From a checkpoint of a small segmentation model: soap at rate 0.0044, 118.9 epochs.
Rows from block 12 of a small segmentation model, named by matrix and row number. Each number is 50 + 10 x the weight over its row's rms, rounded and kept within 0 to 99. All counts start at 0. After the name is the row's rms in percent of the matrix's.
After each channel's rows are labels from the 100 images, of 14848, where the channel reaches its highest value: "strongest on" is what is common among them. Only what is clearly more common there than usual is listed. The data: larger renderings of crowded toy scenes. In brackets: how many of the 100, against the usual share in percent.
# conv: 3x3 conv (model.decb.0.1.conv.weight, 192x192x3x3, each kernel summed), inputs 0-191

conv.144 108:45 43 49 52 54 47 66 49 41 66 60 50 73 60 44 43 47 43 69 61 49 60 60 61 52 45 58 60 62 60 51 48 61 65 49 64 62 59 48 58 65 36 49 54 47 59 56 60 52 60 38 44 61 61 54 50 49 46 67 62 61 44 60 38 40 62 61 55 53 69 43 47 44 61 52 63 33 64 61 43 57 48 61 43 64 53 65 62 68 60 61 45 52 49 62 61 52 49 61 49 64 42 50 45 54 58 49 48 40 55 51 60 43 63 63 57 61 51 40 46 50 49 47 74 45 48 54 49 47 45 42 54 54 55 58 44 45 68 68 59 69 61 61 62 58 77 53 57 61 51 55 61 60 63 50 56 47 64 60 49 63 43 37 65 37 43 61 62 39 60 53 41 61 77 50 63 59 59 65 62 70 61 59 47 64 66 61 62 45 63 65 50
strongest on: bottle (30 vs 12.7)

conv.186 066:43 44 62 43 45 24 51 59 47 68 50 49 50 51 42 30 55 46 51 53 46 52 52 51 87 45 33 51 50 53 37 31 50 50 46 51 53 51 32 49 54 38 44 77 65 72 44 50 38 57 47 35 50 50 84 48 27 48 51 53 51 33 58 31 52 52 51 38 46 51 46 46 47 51 50 51 47 51 51 56 55 48 36 34 51 50 51 54 51 57 51 56 46 40 63 51 44 46 51 65 49 47 56 45 54 57 14 46 64 63 65 50 46 51 77 31 50 52 50 31 55 44 56 51 40 44 80 46 53 45 47 66 65 54 47 48 39 50 51 62 51 54 50 50 33 51 44 43 49 72 70 50 50 51 62 65 41 38 50 55 51 41 36 50 53 42 50 51 46 55 55 42 51 50 69 54 69 60 51 53 46 50 54 46 49 51 51 52 58 57 51 45
strongest on: candle (32 vs 12.7)

conv.149 138:41 46 52 32 38 33 53 39 37 54 50 51 50 52 38 35 37 44 51 50 51 54 53 55 51 40 47 60 56 74 53 36 52 75 51 54 51 56 54 51 50 39 44 46 45 53 51 51 42 49 37 49 52 75 45 35 46 50 53 49 65 46 55 40 48 53 65 51 43 54 35 53 48 59 49 56 27 55 51 55 52 52 48 40 69 50 60 58 71 56 56 59 45 44 54 55 60 51 52 52 48 53 64 45 47 74 50 43 60 55 53 60 51 55 45 45 68 45 29 23 45 52 68 50 43 51 44 40 57 27 48 44 53 51 35 40 30 51 56 61 59 67 55 53 49 52 58 48 66 53 47 63 63 54 64 64 51 47 55 65 55 44 31 51 70 50 62 55 43 48 65 39 59 51 46 67 44 52 52 56 67 50 52 43 46 87 53 52 60 79 53 36
strongest on: boat (30 vs 12.7)

conv.83 074:67 71 54 52 51 87 50 52 50 51 50 60 56 50 62 57 51 49 57 50 43 50 50 50 50 97 46 39 45 51 45 52 50 50 67 50 41 48 49 51 50 49 46 49 49 56 44 60 53 41 56 57 45 50 51 87 50 54 51 51 50 65 56 83 55 50 50 45 65 50 61 49 53 50 43 48 63 50 50 51 48 49 46 58 50 81 50 48 50 51 50 55 48 48 54 36 54 53 50 49 43 58 51 57 49 53 46 45 49 51 55 50 76 51 51 47 50 47 74 43 48 45 50 90 66 55 50 50 48 55 68 53 50 50 76 47 71 50 50 53 50 50 50 50 46 95 48 42 49 55 54 50 50 48 55 53 50 48 50 54 50 79 53 48 53 53 50 50 58 50 56 66 48 64 51 51 50 53 51 50 49 50 50 41 51 50 50 50 49 53 50 65
strongest on: count: two (47 vs 20.1)

conv.130 138:43 47 49 39 47 38 57 52 45 54 53 46 59 53 46 41 42 31 51 72 51 53 59 56 51 24 52 54 62 52 50 42 58 60 45 52 53 68 52 56 54 55 51 50 43 49 52 53 58 54 31 38 50 61 54 22 45 45 51 52 58 49 54 25 46 53 68 50 27 57 36 58 26 57 46 50 32 60 56 46 54 48 49 32 56 49 53 50 54 57 56 47 50 49 53 83 60 55 63 44 52 46 49 33 49 49 58 55 41 56 51 53 24 52 72 49 56 53 20 49 49 57 56 50 25 46 49 43 49 38 35 51 51 45 39 46 39 52 61 57 52 55 51 50 52 42 55 52 59 50 42 64 53 56 51 50 51 57 59 69 59 15 31 50 48 43 54 54 48 49 66 15 61 41 49 59 49 51 51 53 51 57 54 47 48 56 63 53 50 59 65 38
strongest on: count: six (46 vs 19.9)

conv.151 166:51 48 44 49 62 49 62 56 48 38 69 54 57 69 50 50 48 50 59 55 57 63 61 64 52 51 50 67 57 56 62 50 70 62 50 57 52 57 70 61 54 49 40 48 27 51 57 54 47 48 48 82 61 62 49 50 71 48 58 56 65 50 59 50 53 65 59 48 44 57 50 49 49 61 51 55 48 58 65 71 55 44 41 48 64 54 61 66 59 60 61 34 50 58 56 61 61 57 63 61 39 68 51 52 51 52 81 94 51 62 42 67 49 59 46 23 56 51 49 45 56 50 61 56 50 54 44 51 48 50 50 43 56 53 50 48 50 62 59 58 58 61 54 69 50 56 55 43 59 64 46 57 65 59 53 74 58 43 64 49 60 50 50 53 46 53 60 59 51 53 55 45 62 56 51 62 49 53 54 65 54 56 58 50 33 60 61 56 49 53 63 52
strongest on: candle (30 vs 12.7)

conv.7 096:39 39 50 31 52 39 52 53 31 52 53 44 52 52 30 40 55 36 52 53 56 53 52 52 67 28 45 52 53 64 52 47 52 53 46 52 54 49 40 50 52 38 51 60 61 60 47 53 45 60 41 37 52 54 55 36 50 35 52 53 52 38 45 23 30 52 52 46 32 52 42 36 37 52 39 52 22 52 52 68 51 51 42 28 52 48 61 52 52 55 52 44 37 64 52 52 50 56 52 56 57 55 55 22 48 38 49 67 72 58 57 52 34 53 50 44 52 60 38 44 69 76 76 49 28 43 62 30 64 27 38 53 61 53 41 43 25 52 52 54 52 53 55 56 49 48 54 50 55 56 52 53 62 52 71 53 48 52 52 42 52 34 39 47 44 40 53 54 40 56 38 32 53 51 71 52 58 57 61 52 51 52 52 41 52 52 52 60 47 51 53 37
strongest on: candle (36 vs 12.7)

conv.52 095:71 51 55 51 45 52 58 51 74 56 58 51 56 55 53 52 45 49 46 53 37 58 53 55 47 52 76 55 56 56 45 45 55 55 37 56 88 51 49 54 55 52 49 52 51 50 72 61 67 23 48 50 51 56 51 49 50 45 57 56 55 51 45 65 47 56 55 60 50 55 46 44 48 54 55 56 46 55 56 58 45 52 61 54 55 55 55 53 54 55 50 55 76 46 57 54 61 51 55 49 72 51 49 47 36 59 34 52 50 51 53 65 48 57 52 74 54 45 79 45 49 52 48 45 68 48 46 59 50 48 48 51 56 45 57 50 51 56 56 52 56 55 56 57 96 42 20 88 66 49 49 56 58 54 46 51 83 65 55 52 55 40 52 51 49 50 60 55 46 53 44 59 55 50 50 56 52 50 52 58 60 68 56 48 37 55 56 54 51 39 56 46
strongest on: count: two (42 vs 20.1)

conv.169 104:50 51 52 49 40 49 51 47 48 42 52 50 50 51 49 49 54 49 52 52 83 52 51 50 45 50 48 50 54 66 89 51 51 51 50 51 49 39 60 55 59 49 49 26 49 33 31 50 36 71 49 75 51 56 33 51 53 49 51 52 58 49 51 50 51 53 54 42 45 51 50 44 46 50 50 53 47 48 52 61 54 26 48 50 54 51 50 54 50 52 51 53 49 76 57 51 67 42 50 49 55 55 71 51 49 54 71 68 60 65 57 50 49 51 24 52 53 44 48 76 55 51 51 52 50 51 23 49 52 50 49 33 51 56 50 70 50 51 51 49 53 54 56 50 28 52 76 56 50 27 37 55 51 51 60 53 50 45 51 51 55 50 52 52 46 56 52 51 49 54 51 44 51 51 49 52 00 60 56 51 49 54 51 47 54 51 52 55 47 52 51 51
strongest on: candle (30 vs 12.7)

conv.34 068:57 62 49 69 28 61 49 54 58 51 47 50 42 50 57 48 53 54 42 50 60 48 48 49 53 51 64 49 48 49 44 49 56 48 53 48 48 51 59 50 48 53 45 49 48 47 29 49 45 86 94 86 48 48 44 66 48 45 48 65 48 56 76 55 53 48 48 50 56 48 48 63 57 48 49 49 54 48 48 52 36 56 42 68 49 55 48 48 48 48 63 50 46 50 44 48 62 44 48 53 50 53 46 54 57 46 56 50 56 34 33 49 51 48 49 85 44 49 75 54 53 38 50 49 75 54 53 54 52 94 56 33 47 47 52 71 66 47 49 61 48 49 48 49 55 68 47 38 48 51 47 48 48 49 45 52 44 63 49 53 48 52 55 46 55 54 48 48 73 60 57 40 48 66 54 49 48 40 56 48 62 47 51 47 21 48 48 48 51 49 48 49
strongest on: count: two (50 vs 20.1)

conv.116 110:50 53 56 49 51 51 52 35 50 40 58 51 54 52 51 52 42 51 51 50 35 55 53 53 41 50 37 53 53 51 50 50 54 54 49 52 49 52 49 53 53 48 37 55 10 54 35 60 44 57 51 56 52 54 34 51 52 67 53 53 52 53 48 50 45 54 52 46 42 52 51 50 50 52 50 53 51 52 55 38 53 54 51 51 52 53 52 53 54 55 52 38 45 51 81 55 58 31 52 42 63 45 69 51 69 54 49 42 69 91 72 52 51 51 48 52 51 53 51 54 38 28 61 51 50 62 31 50 60 50 52 57 85 73 48 53 51 52 56 49 52 52 52 52 51 52 26 50 52 77 67 53 52 52 55 57 82 33 54 65 52 52 50 51 56 58 51 52 51 50 69 47 52 54 40 59 50 97 48 52 43 53 52 49 54 54 54 55 52 41 52 51
strongest on: candle (34 vs 12.7)